A small encoder-decoder image transcriber, trained from scratch: decoder layers 10, batches of 64.
Rows from block 4 of the image encoder of a small encoder-decoder image transcriber, named by matrix and row number. Rows with one number belong to one neuron. Each number is 128 + 32 x the weight over its row's rms, rounded and kept within 0 to 255. All counts start at 0.
Before each neuron's rows are labels from the 100 images, of 14976, where the neuron reaches its highest value: "place" is the part of the image that holds the peak. Only what is clearly more common there than usual is listed. The data: numbers of one to four digits printed on busy colour backdrops.
# fc1: MLP up (encoder.blocks.4.mlp.fc1.weight, 192x96), inputs 0-95
# fc2: MLP down (encoder.blocks.4.mlp.fc2.weight, 96x192, transposed), outputs 0-95

place: top centre
fc1.55 [ 85 125 140 126  72  24 135 114 155  87 127 118  66 113 111 117  95 132 194 204 193 128 133 140  94  89 131 124  68 107 120  91 107 152 139 128 168 165  91 136 135 127 139 124 111  76  47 127 110 131 145 134 102 109 171  75 128 162 107 103 196 119 155 133 119 125 132 136 126 173 106 148  83 115 145 143  81 149 159  94 129 126 114 131  72 129 134 103  80 102  82 109 116 100 125 160]
fc2.55 [ 96 100 106 104 139 170  85 118 119 197 144 107 110 122 102 124 122 140 116  97 131 137  65 125 121 160 206 155 155 134  97 126 106 108  98 228  76 126 170 131 134 136 129 128 109 187 129 123 168  72 141  93 170 114 135 130 132 123 136 138 119 135 120 112 104 130 128  22 143 136  86 145  86 105 138 106 221 106 123 123 129 129 130 131 113 111 171 215 131 130 124 118  81 151  90  99]

place: middle right; centre
fc1.187 [139 137  85 197 128  85 105 151 159 140 174  95 139  82 120 106 106 161 142 129 130 150 143 114 128 100 146 138  75 114 171  92 178  84 110 194 127 152 108  97 157  36 145  80 147 190 132 145 102  91 142 157 231 117 120 128 128 114  95 129 174 139  94  98 117 166 142 132 134 123 139 195 125 136  99 132 125 126 130 119  99 146 119 176  87 147 167 103 130 163 135 142 209 127  93 127]
fc2.187 [145 135  56  90 125 104 153 118 127 108 127 103 126 142 108 112 108 130 190 119 107 137 120  85 104 107 119 193 123 130  91 129 159 168 172 127 131 150 114 177 162 163 168  97  95 143 201 135 143 131  37  66  51 130 124  94 117 147  57 134  97 142 125 173 136 157  88 131 135 128  90 132 130 192 102 200 185 158 130 148 123 132 113 136 188  95 133 133 130 139  86 141 138 129 166 126]

place: centre; middle left
fc1.41 [148 135 123 130 127 190 121 129  98 139 205  74  98 121 130 113 146 135 136 113 151 116 129 139 100 136  96 100 111 255 115  94 128 115  22 115 168 114 126 101 143 108 139 137 132 128 181 129 159 107 110 140  73  64 118 144 119 143 128 166 126  60  69 147  77 133 116 128 145 128 111 114 104 128 163 101 131 111  52 122 131 126 169 124  90 129  80 119 133  89  92 141 116 175 148 129]
fc2.41 [106  57 138 116 133 135 166 154 132 119  85 166 140 150 162 194 208 133 136 160  98 129 129  65 111 109 121 132 105  79 145 126  66 132 119 158 128 123  57 129 136 120 182 129  63 112 123  69 163 144 146  99 143 181 177  84 181 132 127 133 187 103 135 120 116 131 125 156  66 105 126 151 116  97  69  84 164 113  96  71 123 148  88 171 111 125 144 120 167 130 127 123 117 134 128  85]

place: middle left; centre
fc1.1 [137 127 123 121  90 168 147 129 120 122 136 151  83 121 151 155  68   9 108 166 176  26 161 129 117 179 115 127 125 120 125 100 117 136 163 126 164 164 105 127 239 118 102  87 122 140 193  92  88 130 123 113 123 105 137 148 154 132 128 128 139 106 149 146 101  75 127 145 128 160  89 128  74  89 144 167 148 112 122 113 158 111 134 105 126 103  78 108 128  68 160 143 143 123 131 130]
fc2.1 [ 96 108 135 140 128 128 125 138 119 122 126 125 178 112 127 137 104 211 156 128  69 162 122 128 167  85 160 167  69 208  99 101 101 128 131 132  23 126 144 104  58  91  76 140 122 135 123 159 160 105 160 144 157 137 120 156 129 128 159 127 144 192 140 101 177 158 108  80 102 135 186 137 159 104 121 125 114 116  61 131 127  94 138 103 131 139 105 184  83 180 131 115 122 176 127 133]

place: centre
fc1.13 [137 116 117 135  94 125  87 138 164 105 156 103 150 150 109 124  65 121  62 131 138  94 129 105 112 116 158 158 123 130 116  90 136 160 204  85 146 148 127 100 163   2 130  90 129 149 169 131  84 121  97 153 129  96 172 111  78 117 113 133 119 188 110 106 166 137  70  83 155 123 136 188 125 134 116 116 137 114 120 151 134  98 136 168 106 134  89  93 124 119 135 114 187  41 139 166]
fc2.13 [ 83 168  89  42 131 125 106 116  84 127 128 141 130 100 117 133 126 110 183  96  57 157 130 156 163 131 121 133 155 139 151 113 110  84 115 178 106 134  61 211 120 193 159 162  76 121 132 155 157  90  96 129  79 201 142 122 111 185 101 105 108 127 172 112 121 115 164 155 128 121 120 105 202 111 133 129 144 139 128  94 100 111  55 145 131 127 111 111 161 168 114  97 101 125 108 108]

place: centre; middle right
fc1.90 [106 179 125  87 133 207 128 140  59 184 126 177 122 106  49 136 111 113 153 129 120 159 115 154 163 131  94 146 104 128 138 134 124 103 127 104 109  94 118 120 173 133 141 141 133 125 120 100 122 160  21 109 112 128 145 113 141  75 171  99 128 130  96 118 125 103  99  65 113 127 143 187 152 139 208 150  66 129  96 132 115 135 129 118 129 130 179  92  55 142 116 161 154  98 174 110]
fc2.90 [132 104 177 128 127 150 143 138 132  81  89 135 150  91 208 176  93 140  90  89 115  92 130 127 140 113 118 118 106  89  66 157 139 131 197 133 132 119 112 112 112 127 100 145 139 129 183 193 133 128 168  82 117 138 115  92 175 139  70 127 146 115 144 134 152  45 144  71 192 148 116 150 162 133 138 169 123 119 173 140  93 122 127  21  89 121  99 123 126 130 122 132 128 129 196 125]

place: centre
fc1.119 [ 75 126 102 129 141 124 152 171  99 126 161 167 141 118 123  71 101 119 144 161 152 113 119 149 121  73 164  83  65 154 255 128 127  56 148 121 130 134 114 128 135 112 109  76 149 124 142 144 159 141 123 118  51 109 115 211  88 109 115 131 201 131 120  77 117  92 129 123 127 136 138 145  78 162 119 157 104 112 136 106 173 115  86 170 122 126 131 137 158 125 169 103 142 112 148 143]
fc2.119 [118 128 184 114 121 122 114 122 126 128 133 173 133 116 163 128 187 144 109 158 123 129 128 119 125 176  99 135 131  90 128 105 129 126  94 119 152  60 121 112 131 156 128 142 133 180 106  65 161  82 131 149 129 125 131 111 132 178  84 146 136 128 126 143 140  96 117 141 168  92 137  49  80  78 120 161 168  86 125 166 124 119 143 134 105 139 124 152  71  13  86 125  29 166  79  86]

place: centre; middle right
fc1.118 [139 163 131 127 129 138 156  93  96 103  77 174 177 130 148 112 124  57  88 104 128 145 100 133 146 141  68  77 130 192 149 117  95 113 106 131  83 103 145 149  65 156  88 167 127  93 167 112 151 165 196 108  97 129 132 126 145  85 127 102  94 136 180  85 161 111 140 168 149 147  94 157 134 126 112 129  26 138 125  80 117  97 174 177  84 114 178 120  90 131 131 134 122 108 162 106]
fc2.118 [134 160 128  80 112 132 135 126 150 140 125  76 124 127 110 123  67 127 121  90  86 131 141 106 135 203 111 130 152 189 121 186 136 159 139 121 141 162 174 180  79 128 126 112  40  75 145 165 134 126 116 109 113 138  90 123 144 101  40 145 157 144 125 120 150 124 142 132 127  89 133 167 170  56 199 131 185 191 144 113 108 123  90 129 118 162 135 123 163  77 132 102 113 125 161 174]

place: bottom centre
fc1.102 [129  97 144 142 184  85 115 118 141 155  91 140 113 113 115  74 130 115  95 127 164 147 107 102 177 205 163 101 123 156 173 133 154 131 117 110 153 165 142 131 127 133 123 139  58 145 150 147 134  80 106 230 164 118  90  98 131 138 146 171 145 161 147 122 164  50 116  77  99 102 137 131 120  87 153 153 137 154 120  75 123 121 119 107 132 144 154 126 215  93 135 114 130  51  84 162]
fc2.102 [146 143  90 117 118 126 129  65 125 120 161 126 114 132 209 125 190 134 147 128 126 131  85 141 128  98 113 144 232 193 187 129 114 118 113  83 128 104 139 154 104 151 182  52 106 118 112 135  98  94 136  60  98 186 168  96 128 112 161 136 126 119 142 129  98 200 107 109 113 124 116 132 191 139 114 159 152  78 121 128 100 148 120 119 191  97 147 128 151 124 144 127 103  75  92 116]

place: middle right
fc1.104 [129 105 105 126 139 134 104 158  91 102 114 147 116 128 128 106  47 105 164 202 139 135 139 199 156  90 147 120 102 165  99 133  77 109 138 162  18 114 135 123 139 137  57 111 110 124  89 160 123 104 111 101 122 119 170 127  89 108 143 184 129  88 114 131 101 110 128 139 143 117 124 203 141  93 185 162  76 182 163 113 195 107 123 122 112 112 124  93 118 165 160 130 122  84 111 108]
fc2.104 [150 111 158 110  68 128 138  90  89  86 131 127 149 132 165 118 168 107 129 123 121 133 158 104 185 161  38 125 121 117  93 126 133 178 157 155 228 120 124 118 112 125 170  94 165 120 131 173  97 121 164 190 157  78 112 115 131 141 119  94  90 147 174 136 135  47 125  95 139 164 116  97  98 169  95 127 120 104 129 104 143  57 112 130  51 155 139  83 152 111 105  94 116 126 133 125]

place: centre
fc1.125 [152  67 100  82 137 130 115 140 192 126  97 142 103 162 129 137 178 122 120 102 127  88 130 133 128  64 154 100 112 128 146 121  87  86 143 103 115 131 114 138 151  81 128  94 127 187 115  51 189 139 144 161 125  78 198 138 124 104 171 134 133  91 187  88 128 180 130  84 139 125 149 154 183 188 113 102 197 161 137 138 177 117 147 121 129 138 171 101 151  83 104  77 123 104 103 150]
fc2.125 [121 156 139 126 118 111  82 159 119 215 123 160 142 135 179 122 128 131  88 177 138 152 129 147 124 132 109  57 135 131 192 126 240 113 128 106 101 140 116 186 117 152 131 130 119 117 162 156  90  91 128  92 170 141 127 157 104 138 146 113  88 203 146 134 178 114 142  79 131 137  84  84 112 143 125 143  46 135  70 101 117 106 126 149  98 128 151 106 137 126 148 141  78  63 113 143]

place: centre
fc1.133 [131 108 113  96 114 131 136 113 207  97 103  88  72  89 131 146 198 120 104 131  74 150 177 194 216 128 125  78 127 129 129  76 180 103  99 176 113 135 122 133 117 102 108 132 126  79 123 129  82 149 165 162 124  35  89 113 124 157 130 205 144  60 162 129 137 130 110 152 128 105 140 127 157 145  92 146  84 163 129 133 114 152 127 135  88 115 156  98 116 165 128 127 119 137 121 152]
fc2.133 [ 97 129 160 132 171  97 115 169  82 121  53 150 129 180 118 116  28 124  56 160 151 112  83 136 128 151 118 129 170 142 128 135 172 125 102 103 130 106 126 125 135  75 133  96 114 157 125 137 132 144 162  74 128 192 124 149  80  72 134 141 105 147 146 159 157  94 127 105 132 145 139 110 146 148 128  90 150 139 109 130 195  57 110 173 125  90 142 119 105 124  40  82 139 141 172 158]

place: centre; middle left
fc1.149 [ 84  51 157  92 118 110 140 209 128 128 217 142 112 150 132 133 132  97 142 177 121 186 104 146 128 119  93 134 134 157 167 141 127 119 136 176 136  82 137  80  47  96 137 175 119 154 128 117 112 128 129 118 107 135 130 128 107 113 119  66 155 162 152 129 100 138 123 135  80 112 127 211 151 130 109 124 115 116 137 135 146 146 139 200 118 146 102  58 134 127  37 131 118 106 105 170]
fc2.149 [140 114  93 186 123 110 112 132 130  78  96 139 123 139 167  86 131 124 143 146 128 114 127 171  98  90 149 131 132 129  94 101 160 176 136 129 116 128 157 175 162 144 200  87 156 128 117  53 157 143 135  81 103  84 126  78  96 103 172  92 120  96 102 126 150 124 215 147 195 132 131 160 125 106 139 155 161  74 197 117 134 151  58 139 123 171 145 137 128  51 181 110 127 115  99 138]

place: centre
fc1.56 [145  66 137 116  98 153 177 128 187 109 152 138 167  69  98  76 166  68 145 126  97 144 136 118 140 187 128 127 201 130 132  93 131 127 133 150 172  96 137 149 133 111 161 111  95 137 174  64 116 135 154 162  90 127 108 125  96  74 134 178 132 173 123  75 117 117 103 150 128 169 116 118  44  78  87 100 117 122 135 113 166  51 124 151 135 111  98 119 126 134 182 108 126 146  75 138]
fc2.56 [147 132 143 132 105 120 131 101 138 135 118 155  92 174 146 124  59 111  94 121 103  82 126  86  64 127 100 177  98 117 160 113 194 127 115 136 178 133 101  51 139 132 111 146 145  88 137 145  88 126 126 116 141 123 153 132 158 130 128  89 152 159  97 120 168 137 145  71 108 108 125 159 105 164 189 151 165 115 180 204 170 125 206 116 117 153  66 138  73 123 146 136 209 126 114 157]

place: middle right; centre
fc1.110 [133  97 122 175  51 114 157  97 102 106 123 116 133 119 168 116 130 176 148 136 102 137 114 176  84 128 146 174  99 179 150 136 140 149 141 118 152 133 169 137 181 160 124 108 103 157 123  77 100 119 118 114 118 137 123 103 106 204 128 215 120 128 126 186 132 113 121 127 120 118 132 144 216 126 162 126 207 115 114 174  89  78 156 119 134  72 146 127 103 125  73 211 119 117  94 134]
fc2.110 [195 130 134 113 131 103 227 157 111 185 153 178 103 153 116  82 202 103  84 123 157 139 155  99 156 126 190 126 122 135  64 128  59  90 126 152 110 130 175  69 161 143 107  80 148 121 137 133 206 136 142 145 139 120 139 150 124 127 129 116 157 128 109 129 122 172 129 158 143 120 132 123 121 192 110 141 144  92 128 132 124 137 125 142  71 150 135 105  43 130 103 102  94 159  87 131]

place: centre
fc1.24 [187 151 145 128 140 130 129 125  90 113 150 131 134 111 129 122 134 122 128 164  92 117 131 195 135 127 131  81 133 165 133 104 136 125  77 131 139 153 197 102 135 122 139 103 129 124 105 171 195 122 113 137 166 151 143  73 129 156  47 172 111  75 152 143 127 131 135  95 167 134  74 128 118 124  47 127 130  35 108  84 107  69 144 177 139 124 103 107 106 100  48 114 124 137 109 199]
fc2.24 [100 112  81 117 108 131 105 106  94 143 125 131  74 107 113 120 124 174 160 128 154  89 103 118 210 153 160  92 133 136  71 125  88 130 130 146 118 129 118 180 141  79  82 107 155 110 201 119  60 141 113 130  92  61 127 126  96 146 142 137 104 127  26 121  95 140 149 157  62 105  82 160 147 143 126 123 154 139  56 121 184 149 116  92 110 130 119 128 132 135 130  97  74 128 104  82]

place: centre
fc1.89 [ 95  98 101  80 114  86 150 160 143 188 127 199  62  84 118 128 145 125 127 155 105 217 123 147 188 137 127 112 108  77 100  97 211 178 104 138 149 165 123 154 164 132  93 105 116 136 122 123 104 120 153 136  38  39 134 122 108 105 160 143 138 100 131 134  89 107  90  67 118 125 129 111 114 128 153 128 120 167 169 105 166 133 124  82 143 130  94 111 131 142 163 125 139 107 114 134]
fc2.89 [ 75 135 145 124 178 163 136 130 112  88 109  92 141 144 110 116 157  92 121 119 169  93 159 136 123 119 134 119 155  71 166 103  68  89 180 110  79  50 119 134 119 128 133 119 119 162  73 167 185 115 126 125 133 165 134 130 174 180 125 156 129 124 140 111 212 145 148 115 178 131 110 116 167 187 132 101 166 118  93 106 140 146 133 159 136 162 195 121 196  70 119 120  99 114 195 137]

place: centre
fc1.168 [147 180 176 124  78 105 148 112 118 112  63 115  75  98 170 129 165  73 140  66 129 132 115 124 149 123 105  98 134 154 127 131  63 130 124 111 127  97 141 138 155  76  72 133 120 108  91 104 111 162 140  77 131  95  98 111 120 102 129 218 156 113 102  78  92  84 117 188 139 156 120 133 101 141 108 133  93  80 177 115 120 150 127 156 180 101 131 107 122  83  91 126 119  61 139 197]
fc2.168 [ 72 209 124 151 135 115 140 128 137 128  97 144  97  97  84 142 115 126 150  94  98  33 148 116 187 115 218 106 134 120  62 117 116 143 112 137  87 101 124 109 115 136 151 131 128  99 138 130  88 108 154 148 124  57 125 130 121 102  98 140 131 165 136 141 136  87 125 191 111 124 117  91 128 100 151 139 236 167 111 129 192 146 134 142 171 171  92 128 115 133  86 115 142 173 129 125]